config.yaml
isotropic: false
depths: [3, 6, 6]
momentum: 0.95
orthogonalizer: "newton_schulz_5"
Rows from block 6 of a small self-supervised image encoder, named by matrix and row number. Rows with one number belong to one neuron. Each number is 200 + 20 x the weight over its row's rms, rounded and kept within 0 to 999. All counts start at 0.
After each neuron's rows are labels from the 100 images, of 14848, where the neuron reaches its highest value: "strongest on" is what is common among them; "peak on" is the class under the peak. Only what is clearly more common there than usual is listed. The data: patchworks of several textures. In brackets: how many of the 100, against the usual share in percent.
# fc1: MLP up (model.blocks.6.mlp.fc1.weight, 384x192), inputs 0-191
# fc2: MLP down (model.blocks.6.mlp.fc2.weight, 192x384, transposed), outputs 0-191

fc1.281,218,253,218,193,214,194,156,195,210,192,193,184,189,207,199,163,195,185,212,196,202,195,182,218,204,205,187,209,223,162,221,199,219,177,224,199,164,178,220,153,214,200,235,224,203,209,210,197,191,196,185,160,205,188,241,198,155,199,221,160,184,222,209,193,228,175,234,168,179,207,186,208,198,173,181,187,211,217,199,169,216,195,229,197,208,156,210,180,243,198,187,196,171,244,195,203,184,224,192,208,208,218,187,176,199,193,181,207,224,211,219,202,187,189,165,230,187,203,221,196,178,184,195,194,188,218,202,222,208,232,207,215,221,232,174,193,192,159,169,193,196,227,214,226,173,204,206,181,175,259,186,190,192,233,224,192,198,215,175,193,191,217,213,195,232,202,194,205,208,203,189,226,179,200,190,200,205,226,178,208,197,181,202,227,218,194,217,190,243,216,198,212
fc2.281,231,186,249,196,182,170,182,240,201,196,211,208,210,181,201,188,208,187,216,226,184,190,228,157,259,221,201,210,228,188,231,168,200,193,205,213,233,171,193,197,178,187,151,175,186,191,217,212,189,191,196,197,224,186,162,157,228,198,218,195,179,203,193,195,214,224,171,198,157,162,214,215,166,208,155,216,191,167,192,187,201,217,190,204,224,192,203,213,214,202,152,207,179,209,178,211,222,221,195,163,203,215,241,211,225,193,213,194,182,197,209,203,209,187,202,198,218,176,186,216,167,207,217,204,232,187,220,205,192,173,209,210,193,224,188,204,208,214,147,186,206,214,209,242,195,186,190,178,220,215,208,210,186,216,211,216,167,207,168,203,214,180,195,195,226,201,200,179,216,166,167,219,199,211,189,223,192,216,213,211,194,185,215,201,206,191,228,184,218,174,191,201
strongest on: cloudy (43 vs 10.9)
peak on: cloudy (33 vs 3.1)

fc1.324,213,201,187,181,213,198,208,244,227,168,201,214,197,191,196,210,155,186,179,195,219,184,206,205,225,250,165,173,196,210,209,200,153,201,203,206,188,213,212,203,232,183,209,215,207,189,207,201,182,198,203,188,208,160,200,210,172,204,221,202,206,148,168,220,210,172,182,186,200,207,226,209,186,194,192,171,178,208,206,234,193,181,176,206,234,196,193,172,169,216,223,175,194,165,199,228,180,210,192,210,215,174,210,177,182,208,260,200,189,198,160,170,178,198,189,191,217,216,214,194,220,222,199,217,203,211,225,217,192,198,213,177,221,205,188,233,185,208,214,199,193,179,189,194,173,222,182,230,183,189,211,177,216,200,187,221,203,209,223,205,209,193,190,209,230,222,188,209,204,197,236,193,203,230,190,220,165,225,202,183,201,236,187,167,220,198,212,181,149,233,231,249
fc2.324,186,185,198,178,199,209,196,229,207,189,232,198,183,238,223,174,218,209,208,210,204,215,198,192,241,208,198,196,207,183,218,180,215,187,172,231,207,201,207,195,159,237,169,177,191,202,197,218,195,183,196,191,221,230,206,224,166,193,191,187,211,232,225,188,178,146,182,169,187,162,190,195,197,186,196,232,222,187,218,209,186,208,194,192,223,202,222,195,213,165,207,212,219,200,253,218,191,204,214,194,193,184,237,245,198,176,206,200,180,196,189,229,202,212,189,194,204,219,211,197,206,223,221,193,192,215,187,153,191,215,181,196,219,186,228,203,159,184,178,232,184,170,206,198,165,179,173,248,231,204,211,213,226,229,199,159,200,220,208,170,224,192,199,204,188,208,154,224,203,205,227,185,220,180,184,165,179,182,189,201,202,221,194,217,227,221,200,225,190,214,183,218
strongest on: cloudy (30 vs 10.9)
peak on: cloudy (26 vs 3.1)

fc1.82,173,192,172,217,186,171,210,210,159,196,213,221,185,188,208,211,218,200,219,190,215,201,221,186,192,192,188,227,179,143,217,236,212,220,196,163,195,212,200,216,200,191,187,219,203,189,205,159,196,188,202,196,197,217,190,187,164,237,177,209,239,233,205,200,214,204,169,212,200,149,219,209,221,171,180,204,206,187,188,206,187,188,186,203,171,212,194,194,225,218,218,216,193,217,179,154,208,176,194,207,254,251,215,203,170,192,208,203,192,202,195,200,216,203,173,222,173,214,192,172,185,211,189,209,232,217,216,215,204,238,214,176,200,223,186,203,213,219,174,220,187,195,194,240,183,205,211,166,187,202,217,201,213,195,174,247,230,198,230,186,216,198,195,202,189,228,168,210,198,216,225,219,206,219,184,194,196,219,192,181,211,234,178,178,204,178,186,219,156,185,185,237
fc2.82,162,202,207,196,177,222,188,208,217,193,176,203,182,192,163,170,214,173,198,187,201,193,200,192,207,193,217,203,220,187,212,189,229,194,217,243,210,206,204,203,173,192,201,171,208,201,222,223,192,177,221,227,183,190,177,199,202,168,179,193,192,197,203,217,199,193,190,209,231,190,216,166,175,200,165,234,212,215,190,195,233,234,209,163,171,211,174,238,230,195,199,204,193,195,195,199,226,192,170,205,177,212,214,193,209,174,225,210,205,158,216,194,197,215,199,252,198,184,190,211,207,170,198,213,203,183,209,214,198,197,208,217,202,189,181,177,206,209,214,210,197,186,176,209,163,159,176,202,168,203,232,179,215,220,227,257,209,225,190,204,180,193,184,196,195,226,197,194,208,193,211,235,220,217,222,170,194,243,176,189,197,194,267,200,191,208,206,228,176,175,154,160
strongest on: wavy (49 vs 10.6)
peak on: wavy (47 vs 3.1)

fc1.354,182,196,177,162,248,206,187,177,234,211,232,239,202,191,209,214,214,188,207,204,196,230,213,227,194,193,200,179,185,208,191,190,246,201,180,172,202,199,173,210,213,194,191,202,202,164,210,223,188,227,211,205,225,196,191,188,191,185,215,145,192,199,222,206,205,173,176,211,165,204,197,205,204,222,186,197,185,190,191,222,138,212,251,151,211,170,218,234,211,217,225,209,188,192,207,178,216,246,220,215,186,194,196,195,176,206,203,213,197,174,199,188,172,238,210,170,189,201,133,200,199,188,213,210,199,200,194,222,211,200,186,140,199,198,212,193,189,188,182,188,207,184,191,198,220,204,202,178,204,223,184,187,201,218,195,213,154,206,190,215,206,201,192,199,212,202,214,196,193,179,232,189,185,225,194,175,197,196,225,169,189,206,213,188,209,156,216,169,230,216,186,202
fc2.354,237,167,198,165,206,199,225,178,221,206,218,203,192,210,173,210,205,226,216,197,193,206,190,245,153,189,173,201,226,197,207,220,210,198,173,200,205,202,193,198,205,138,196,191,202,169,192,185,198,194,211,189,211,224,227,238,198,196,234,170,194,171,162,216,185,226,206,162,195,200,216,188,231,200,174,213,191,191,203,224,202,174,161,195,218,182,206,185,185,230,217,207,185,173,197,214,197,218,212,200,184,195,202,181,209,178,212,217,171,227,175,194,185,179,218,188,230,202,181,188,154,206,197,203,212,213,221,183,220,207,170,206,183,217,201,186,218,182,239,165,194,155,216,217,198,235,241,217,212,218,237,178,216,207,200,208,243,195,205,269,208,202,221,196,203,177,208,231,208,186,189,231,196,177,200,199,209,218,194,223,192,201,177,209,220,213,212,203,194,221,193,206
strongest on: cloudy (53 vs 10.9); marbled (35 vs 11.1)
peak on: cloudy (50 vs 3.1); marbled (29 vs 3.2)

fc1.228,197,223,200,190,223,223,182,213,212,191,233,139,202,239,165,181,198,204,217,222,167,207,222,176,190,205,212,218,211,182,209,192,258,180,212,191,193,194,223,194,215,221,218,209,169,199,200,193,187,219,192,154,201,236,200,197,195,222,169,176,208,186,180,205,189,199,204,188,188,233,215,217,143,187,184,198,186,188,199,183,204,172,228,175,192,204,169,170,208,211,220,187,220,248,208,228,197,191,184,196,189,232,183,209,200,224,200,191,225,194,229,221,189,193,202,208,184,176,214,194,206,193,210,189,178,185,232,212,191,212,200,197,191,206,170,232,243,208,168,211,230,244,189,201,194,191,224,211,180,226,182,185,198,207,213,182,199,219,177,195,205,171,205,229,215,218,199,224,185,210,167,224,170,186,180,204,206,222,177,188,178,220,224,211,212,190,184,232,237,202,239,215
fc2.228,193,223,225,208,169,201,177,219,218,189,199,217,182,185,199,219,201,224,184,176,187,205,221,220,158,180,179,177,219,205,181,145,198,191,205,182,231,167,218,201,188,172,179,207,217,198,222,244,195,195,215,201,176,212,191,226,218,243,218,185,192,207,235,193,212,217,169,213,187,182,225,211,202,211,153,211,229,228,212,194,211,181,230,193,189,201,193,199,224,187,167,211,173,209,210,222,191,194,229,185,205,141,212,197,209,189,181,180,181,195,182,184,189,189,161,190,226,183,183,193,192,206,204,183,190,173,244,186,253,192,206,207,175,173,177,230,197,190,153,214,171,199,184,241,178,196,186,194,207,220,184,223,191,220,238,202,170,190,185,188,194,194,187,222,197,232,202,204,176,201,214,185,204,166,195,192,229,211,193,183,168,191,212,206,186,194,214,204,188,184,173,186
strongest on: cloudy (55 vs 10.9); marbled (34 vs 11.1)
peak on: cloudy (49 vs 3.1); marbled (26 vs 3.2)

fc1.41,208,203,201,208,230,217,183,197,240,214,135,223,221,173,227,210,218,205,215,192,193,183,203,193,185,200,206,180,241,204,223,225,193,220,211,214,191,191,166,211,196,213,208,200,150,193,150,199,183,195,238,209,189,184,201,190,199,208,200,210,199,252,207,215,205,176,192,198,224,210,197,248,208,187,205,207,205,196,195,186,181,189,220,212,213,212,169,198,160,206,155,215,197,179,184,188,181,219,189,96,195,174,226,199,206,187,204,206,207,199,204,204,213,190,197,177,221,176,201,198,202,192,192,177,188,205,229,208,201,206,196,209,220,202,169,220,188,190,198,169,220,185,197,174,203,213,220,233,167,204,212,226,186,189,199,219,200,217,194,185,205,197,191,231,194,192,208,205,213,195,205,200,225,213,153,205,190,214,198,195,143,220,207,211,195,238,210,217,210,223,182,209
fc2.41,197,188,177,209,158,229,189,177,205,180,158,218,166,181,192,214,207,195,192,189,187,219,219,204,188,222,173,191,203,164,188,190,212,176,198,218,173,209,199,203,183,243,190,224,184,180,200,182,184,216,186,213,186,190,162,214,165,226,203,188,199,196,223,204,212,158,161,195,192,198,173,223,228,192,177,207,196,237,203,209,218,191,213,206,205,185,195,219,191,186,176,182,209,201,237,206,217,176,197,199,203,183,222,232,206,173,192,217,189,173,172,209,189,192,173,211,180,192,168,211,189,229,197,168,189,202,175,181,196,216,258,202,190,215,192,208,172,228,210,232,208,161,185,195,179,165,179,207,187,196,197,204,174,220,238,168,184,212,205,211,213,220,223,162,194,207,196,207,186,195,203,211,201,177,222,156,129,220,186,192,198,225,220,203,225,193,185,195,177,184,197,171
strongest on: patches: two (66 vs 24.9); diamond (31 vs 11)
peak on: diamond (30 vs 3.1)

fc1.104,215,213,206,163,195,199,192,169,160,207,219,200,193,238,179,207,193,202,184,179,188,188,200,190,196,216,212,200,221,212,196,220,197,194,191,232,170,213,216,137,196,203,207,205,178,221,170,240,189,218,214,207,213,187,237,205,176,219,216,208,202,212,190,146,211,193,196,192,206,236,166,208,211,184,194,254,204,216,178,185,207,187,218,182,205,214,211,219,188,212,165,214,220,214,214,200,182,187,218,217,189,195,151,154,190,197,214,193,189,190,170,213,215,165,219,200,228,190,190,173,220,245,189,158,192,197,205,218,224,182,205,154,187,222,193,207,195,200,230,181,188,207,201,176,212,197,219,171,169,199,209,163,204,198,211,203,203,212,221,205,197,198,206,201,187,198,258,177,211,220,204,232,211,194,178,214,162,250,217,189,177,194,205,207,233,213,190,203,204,192,177,206
fc2.104,199,219,183,199,206,194,171,161,176,173,175,204,197,197,195,215,191,173,183,204,204,234,201,178,193,186,223,171,189,193,199,203,200,216,197,198,218,217,220,196,212,181,192,219,214,177,174,226,219,213,183,210,209,208,194,205,230,166,255,167,195,215,195,201,177,182,216,201,199,199,216,180,196,222,208,182,218,157,193,215,209,183,204,193,203,210,179,181,189,204,196,210,221,179,186,196,189,197,176,182,174,174,154,238,170,223,218,220,241,204,205,146,233,155,201,202,230,181,195,182,176,204,236,195,230,174,186,220,184,213,206,212,221,185,203,165,214,247,232,179,220,204,218,200,205,145,196,215,158,192,214,242,212,199,247,201,202,189,199,206,197,205,218,192,212,232,232,221,194,202,217,204,235,183,199,202,200,233,190,191,199,209,162,191,206,190,201,176,200,186,208,207
strongest on: cloudy (36 vs 10.9)
peak on: cloudy (32 vs 3.1)

fc1.142,194,221,192,216,191,198,222,197,235,205,179,141,168,237,187,199,206,214,156,199,213,184,255,198,182,223,224,217,220,187,213,217,186,217,189,203,200,152,169,217,200,207,192,182,215,214,195,211,194,204,190,221,193,187,198,189,175,224,200,221,194,203,182,227,217,191,169,192,194,216,207,185,175,145,202,167,191,208,213,191,225,178,193,177,205,199,212,203,196,193,194,227,221,199,178,187,202,198,258,205,220,194,206,207,196,179,171,218,188,215,210,195,205,198,262,199,209,182,185,192,217,193,209,202,237,207,204,196,194,227,181,217,181,187,148,195,213,174,203,179,221,179,189,198,183,202,211,194,193,193,197,270,206,199,217,244,191,211,211,170,225,219,171,170,230,200,212,195,168,173,208,231,192,203,201,219,191,216,211,206,226,204,180,219,182,198,232,195,200,185,220,199
fc2.142,203,215,185,219,201,210,196,200,203,196,148,207,239,168,189,207,188,176,223,176,197,196,192,202,220,156,215,228,197,215,213,200,235,189,226,214,195,218,221,239,208,183,198,241,217,198,205,230,228,220,166,226,196,209,203,187,181,193,214,211,212,229,213,222,171,226,193,229,180,202,197,180,193,229,203,260,202,208,223,197,171,197,216,204,194,206,185,243,209,193,216,218,200,247,220,174,199,202,205,213,200,197,206,194,200,206,170,194,195,193,176,238,197,220,220,191,191,218,211,181,222,175,211,199,226,220,217,232,208,241,192,226,209,199,187,209,166,173,217,217,190,201,187,207,206,200,158,162,211,195,189,164,168,173,227,213,227,196,209,209,218,238,177,223,227,173,220,197,217,177,201,175,176,190,159,173,211,216,180,226,209,200,179,185,203,216,217,191,217,198,176,190
strongest on: wavy (44 vs 10.6)
peak on: wavy (39 vs 3.1)

fc1.18,211,190,182,192,177,187,198,214,215,203,189,181,205,162,195,217,157,181,196,217,216,188,198,223,196,195,220,217,202,196,204,187,178,144,226,201,189,236,205,175,197,183,218,249,201,225,196,182,180,205,220,197,256,196,214,208,177,193,182,194,200,220,179,236,214,184,215,184,183,207,177,192,183,216,223,235,193,204,196,201,189,215,194,236,227,173,194,197,204,239,178,184,211,201,214,163,227,184,264,169,225,213,197,191,186,211,199,213,159,197,193,211,193,208,213,201,216,168,212,196,190,182,205,163,197,227,212,193,185,206,204,244,204,209,196,260,219,202,196,211,182,197,216,186,188,231,205,201,178,218,197,194,217,210,218,205,197,203,232,207,182,182,184,224,177,215,208,243,222,174,168,206,221,225,191,194,179,185,185,187,161,207,175,179,220,157,172,221,193,208,195,196
fc2.18,195,193,206,176,208,187,217,216,204,254,180,214,221,187,211,233,205,181,189,187,217,204,223,221,192,182,202,214,225,189,158,191,211,186,187,196,176,214,181,228,193,224,218,173,187,194,236,209,161,199,201,183,176,251,223,204,145,208,209,188,183,208,238,220,198,212,175,240,208,211,194,184,205,193,192,207,201,217,217,198,247,202,199,195,220,185,192,202,174,214,148,216,191,225,181,176,205,194,203,192,184,184,203,208,224,212,205,199,188,186,189,166,179,178,207,168,214,191,218,168,219,208,168,226,201,235,206,205,195,211,221,185,206,201,170,218,152,201,194,236,242,234,209,205,216,196,225,195,181,213,192,179,177,189,232,214,156,213,212,154,204,173,192,233,217,198,219,218,193,214,174,189,227,206,195,209,207,200,188,199,170,219,222,232,183,216,192,192,200,198,223,198
strongest on: wood (59 vs 10.9); furry (30 vs 11.3)
peak on: wood (57 vs 3.1); furry (27 vs 3.2)

fc1.274,224,194,205,193,212,187,195,205,181,204,207,207,186,175,168,197,220,177,237,169,168,213,210,220,214,193,234,222,212,221,174,193,203,179,206,194,171,182,223,200,201,224,203,180,168,174,221,215,193,199,198,212,205,198,181,199,226,198,212,198,168,199,201,204,204,203,215,185,180,193,211,171,180,231,217,193,187,216,238,213,232,180,194,200,200,174,191,187,209,205,189,222,233,206,184,201,226,202,204,182,219,196,200,220,191,220,244,217,224,209,179,200,211,178,201,183,179,138,231,183,204,178,238,176,194,234,216,187,177,206,141,201,186,171,217,195,201,196,200,261,170,201,225,228,194,221,209,225,209,190,224,202,205,183,210,212,214,181,187,207,193,204,208,170,196,211,222,202,212,173,188,219,181,178,174,163,142,225,188,243,220,197,194,233,195,196,224,158,213,197,210,191
fc2.274,195,209,206,227,217,183,177,184,224,166,201,173,185,200,210,200,186,189,192,177,186,195,194,199,201,214,140,214,191,252,197,203,169,179,195,178,223,199,231,205,189,189,183,223,167,209,170,187,229,185,206,192,218,189,197,221,207,201,195,212,215,207,229,196,206,222,195,194,197,198,197,159,161,199,194,175,209,174,207,198,184,190,182,220,247,201,213,211,184,191,200,217,228,220,188,217,187,180,188,213,224,184,174,178,219,228,215,200,184,208,168,217,169,217,231,215,198,168,209,215,197,255,213,191,197,224,197,201,188,204,156,184,218,194,213,198,209,196,185,248,193,201,148,185,206,205,226,159,207,222,192,232,200,215,233,212,173,200,203,185,223,199,195,231,225,185,219,215,202,200,195,180,188,203,178,202,192,213,158,223,217,170,223,165,229,188,243,205,189,237,187,187
strongest on: wood (56 vs 10.9); furry (46 vs 11.3); centre pattern: wood (29 vs 3)
peak on: wood (54 vs 3.1); furry (45 vs 3.2)

fc1.118,234,215,176,200,193,186,154,201,207,218,223,196,216,200,182,196,245,232,214,174,187,196,175,222,183,196,203,224,209,189,217,210,202,195,197,191,224,181,213,231,196,184,207,188,211,198,219,204,206,204,218,185,171,221,203,193,154,191,206,225,195,182,177,212,222,199,165,214,198,185,200,203,205,193,212,211,264,169,203,180,195,167,202,208,206,184,183,165,222,198,225,196,184,188,254,202,204,198,220,226,218,198,234,200,149,168,219,235,187,196,201,212,208,185,202,189,196,193,185,228,199,192,190,204,181,238,188,222,231,196,203,200,217,165,164,199,212,181,202,215,174,224,193,194,145,214,189,222,218,214,249,183,217,194,217,212,193,186,194,207,188,198,199,227,226,182,222,205,192,169,225,218,174,178,243,217,187,207,167,192,202,209,173,226,235,182,175,178,209,185,215,202
fc2.118,174,205,184,214,202,203,208,194,188,203,216,202,174,203,186,201,177,210,253,233,196,218,209,175,195,206,199,199,223,218,204,194,242,204,166,184,204,172,200,199,236,195,227,195,204,194,211,227,250,207,172,209,194,210,158,206,166,190,226,222,224,220,229,202,223,216,188,158,202,216,215,191,213,172,187,201,166,208,194,202,197,188,219,185,188,196,191,203,219,186,189,188,201,191,214,231,192,247,165,187,185,217,142,189,200,178,219,191,176,190,207,237,190,183,184,192,196,230,193,188,221,228,165,240,218,228,165,190,207,224,218,228,195,189,213,217,213,187,212,201,199,213,175,181,182,229,173,200,204,182,172,194,186,167,203,199,201,192,216,182,163,229,249,225,205,205,192,205,201,215,207,180,212,160,206,183,183,211,156,187,218,249,202,193,202,180,200,207,200,214,217,199
strongest on: furry (48 vs 11.3); wood (46 vs 10.9)
peak on: furry (48 vs 3.2); wood (41 vs 3.1)

fc1.220,211,202,186,184,236,193,188,207,180,193,216,192,193,195,210,237,223,157,209,218,196,201,201,197,218,164,187,163,209,172,207,227,207,174,164,196,227,203,179,267,194,213,192,246,167,183,191,213,206,210,245,214,205,206,227,198,183,206,213,216,226,200,227,188,194,201,205,187,203,183,203,225,180,196,189,190,199,150,190,187,189,177,199,211,196,198,173,173,208,180,195,201,195,206,190,237,201,206,186,207,215,187,218,195,227,219,208,201,105,227,204,206,219,178,178,211,226,196,181,199,208,195,254,194,231,201,221,226,194,180,202,192,216,196,210,195,204,182,206,207,182,213,203,202,210,208,195,201,213,194,182,196,221,189,197,215,198,241,218,202,202,175,182,205,200,206,211,205,230,203,192,188,209,117,215,199,179,224,209,207,189,203,197,209,202,190,206,194,212,183,209,152
fc2.220,198,202,220,195,205,195,208,201,201,246,183,201,184,183,188,203,209,194,217,236,204,205,181,202,181,224,230,195,153,195,186,206,223,196,187,195,191,206,206,249,201,233,235,208,192,169,212,223,219,188,232,194,183,195,156,208,195,189,216,197,222,192,194,186,213,214,181,223,192,204,209,205,206,220,206,223,196,220,203,179,164,210,219,213,223,178,221,209,177,187,172,210,187,185,209,198,213,195,169,190,230,123,193,171,187,212,159,196,175,187,156,189,196,197,193,211,204,204,197,217,218,179,184,168,247,194,187,168,188,199,200,208,209,219,224,181,210,206,216,227,178,213,229,201,182,155,194,218,214,201,201,187,220,209,183,193,220,162,216,189,203,181,144,173,174,216,212,212,228,198,195,197,191,179,183,220,167,232,137,197,206,220,186,201,195,197,209,201,202,196,200,230
strongest on: cloudy (41 vs 10.9)
peak on: cloudy (33 vs 3.1)

fc1.355,204,218,186,190,198,223,186,238,229,198,197,179,199,169,194,233,205,208,221,217,156,190,193,223,171,211,196,164,197,219,204,208,192,194,195,190,188,189,231,210,207,200,193,161,177,210,171,159,157,215,215,220,217,241,224,190,181,216,170,204,200,163,203,222,183,176,202,199,210,222,204,177,172,184,212,203,196,217,155,193,167,188,218,184,195,190,225,206,162,186,224,177,176,190,217,205,194,209,187,164,186,207,180,182,221,232,225,192,210,194,190,206,197,167,233,182,242,211,231,207,189,191,201,230,185,239,189,208,196,210,185,212,248,223,201,195,207,232,213,205,212,231,204,203,178,181,178,172,181,214,178,198,190,213,223,207,200,209,167,199,181,201,236,230,203,219,226,217,176,204,211,204,195,199,182,186,171,242,198,197,219,204,214,194,189,248,174,229,217,183,208,187
fc2.355,193,235,212,207,188,202,225,193,190,184,194,222,180,194,196,179,192,180,184,158,219,213,239,207,169,198,199,217,178,184,215,187,229,172,196,226,183,230,188,214,161,204,201,223,184,206,177,184,240,208,207,199,212,232,219,223,186,207,198,205,235,222,226,183,191,212,158,178,223,183,211,204,213,198,198,234,180,190,190,200,203,211,200,176,183,226,200,207,217,189,249,176,201,205,231,204,220,196,242,178,190,234,188,229,187,177,213,196,197,194,192,208,205,206,192,198,164,233,196,213,205,188,189,204,220,239,193,187,183,183,225,137,194,212,206,178,141,175,173,187,218,221,170,160,185,198,196,197,186,191,193,225,240,231,201,201,179,218,206,184,190,214,213,203,221,166,227,193,200,191,234,197,206,181,198,178,230,195,225,183,207,205,183,227,191,206,201,184,151,202,199,211
strongest on: patches: two (50 vs 24.9); veined (38 vs 10.7); bubbly (29 vs 10.6)
peak on: veined (34 vs 3)

fc1.350,212,200,197,218,210,194,212,221,228,221,255,195,185,202,199,194,259,205,193,213,198,194,217,194,231,195,161,168,194,183,199,214,151,177,203,233,215,223,206,199,185,174,185,210,163,206,183,191,210,203,195,188,228,229,229,198,194,204,226,189,175,213,200,213,211,176,208,164,202,187,183,242,201,208,194,178,209,184,221,188,208,173,184,213,232,220,183,171,165,208,193,191,226,200,221,222,211,207,208,142,201,191,168,193,233,210,198,205,214,211,207,180,212,185,212,193,203,192,184,214,197,185,183,198,197,205,216,201,199,177,234,208,243,207,186,217,187,169,217,219,234,175,161,171,198,209,188,235,200,182,180,216,214,195,218,232,204,223,183,194,207,188,171,211,208,199,196,250,198,181,195,240,177,207,189,205,178,235,162,158,181,221,189,174,185,195,190,210,200,199,224,220
fc2.350,181,210,195,183,199,203,165,208,199,203,199,211,178,200,187,240,237,155,211,205,181,188,207,225,244,166,199,200,209,204,229,188,235,213,203,189,193,189,239,216,183,179,215,202,200,195,196,190,151,215,228,215,206,215,210,198,170,210,192,197,195,209,187,217,185,179,183,185,192,217,229,202,196,183,180,219,236,215,178,213,210,190,216,186,243,201,231,226,220,186,159,172,209,202,253,190,211,190,200,192,201,190,200,216,197,192,174,201,197,197,195,230,223,228,211,182,202,213,129,196,200,252,216,203,175,243,197,237,197,187,245,193,236,189,204,184,176,223,170,233,214,182,189,223,204,173,189,202,219,205,201,220,195,226,245,176,201,208,193,182,206,197,193,220,212,211,224,216,201,219,196,191,194,191,220,179,240,224,204,214,192,212,212,205,197,222,212,178,211,208,175,213
strongest on: patches: two (50 vs 24.9); wood (42 vs 10.9); striped (28 vs 10.8)
peak on: wood (36 vs 3.1); striped (25 vs 3.1)

fc1.273,179,236,194,180,211,170,193,162,207,197,154,173,186,123,199,194,214,202,193,204,200,194,180,186,210,180,236,196,187,199,197,208,193,180,205,194,159,231,199,206,170,195,206,194,182,205,222,194,209,221,205,165,233,207,189,207,196,223,206,194,210,198,202,156,197,194,194,204,210,177,185,151,214,213,206,143,193,221,192,216,207,214,196,196,231,191,192,228,236,207,187,220,201,217,198,194,215,217,191,202,205,219,210,225,217,219,235,197,195,191,222,182,217,185,202,203,204,211,188,190,200,210,189,222,143,205,176,213,202,205,205,206,201,209,199,179,229,196,205,223,203,197,205,189,181,202,190,197,235,198,221,239,185,203,207,187,199,195,212,205,177,185,158,210,199,187,249,210,171,216,207,197,200,198,274,219,238,232,192,179,197,216,229,208,202,189,227,153,220,191,182,218
fc2.273,199,194,221,200,182,230,198,168,201,213,199,205,210,188,158,230,203,253,179,174,234,231,225,184,176,196,217,207,195,202,208,212,216,225,200,204,203,208,174,212,215,224,213,197,213,196,213,254,212,177,208,177,211,202,205,191,186,185,207,191,215,200,171,199,195,187,216,173,221,199,218,229,225,216,168,236,180,222,215,209,184,185,210,170,138,181,204,187,233,178,189,176,184,213,241,221,192,215,227,215,179,180,273,193,176,173,193,223,196,199,186,183,207,151,194,215,187,207,202,212,203,202,209,191,185,200,207,170,212,195,200,264,206,199,202,194,189,198,212,175,228,207,200,180,186,204,182,219,226,231,177,183,184,182,202,185,215,204,220,191,210,226,221,209,210,162,176,190,211,237,201,206,206,198,195,195,201,210,234,218,198,225,228,206,172,201,228,196,183,202,206,212
strongest on: furry (74 vs 11.3); brown (70 vs 45)
peak on: furry (74 vs 3.2)

fc1.15,221,206,183,167,197,179,192,183,203,147,186,212,191,200,190,200,219,168,210,189,194,183,182,176,184,183,201,194,182,180,213,183,229,213,192,208,222,188,204,188,212,186,224,197,185,225,170,197,224,230,243,196,207,216,205,198,213,185,177,189,196,215,166,170,209,185,213,162,195,191,198,220,191,181,210,185,219,205,213,219,196,206,176,188,212,193,235,197,207,234,192,177,219,199,208,226,181,198,177,196,188,219,185,209,191,175,185,215,198,199,188,210,211,181,164,218,200,163,213,208,215,181,212,217,225,216,189,218,222,198,250,222,206,193,175,194,183,220,228,216,234,183,197,140,198,214,213,217,248,221,190,200,193,199,188,194,181,199,218,248,142,179,197,208,192,236,195,141,190,220,200,202,165,234,187,224,222,191,216,175,153,200,221,205,217,179,180,217,182,198,191,197
fc2.15,172,217,191,202,206,194,191,200,196,194,227,200,198,202,202,172,197,169,205,209,162,179,225,196,232,240,173,217,209,179,229,174,243,218,202,158,178,192,220,190,184,167,204,203,163,186,213,209,221,202,199,197,217,216,188,196,193,208,195,233,239,179,219,221,258,239,166,169,199,219,218,211,156,169,184,192,214,198,193,194,204,200,221,175,234,179,190,197,185,226,219,222,166,191,208,237,168,197,235,209,196,209,234,251,206,196,213,210,204,217,213,199,193,175,196,238,224,173,210,230,187,193,194,191,224,205,233,228,198,201,215,202,184,201,169,209,220,218,186,242,192,198,201,203,218,181,173,234,199,180,188,223,196,187,179,188,210,189,188,170,194,217,196,195,179,224,182,200,213,179,206,238,179,218,183,196,196,182,195,207,176,197,184,213,182,207,170,182,182,214,211,210
strongest on: cloudy (56 vs 10.9)
peak on: cloudy (53 vs 3.1)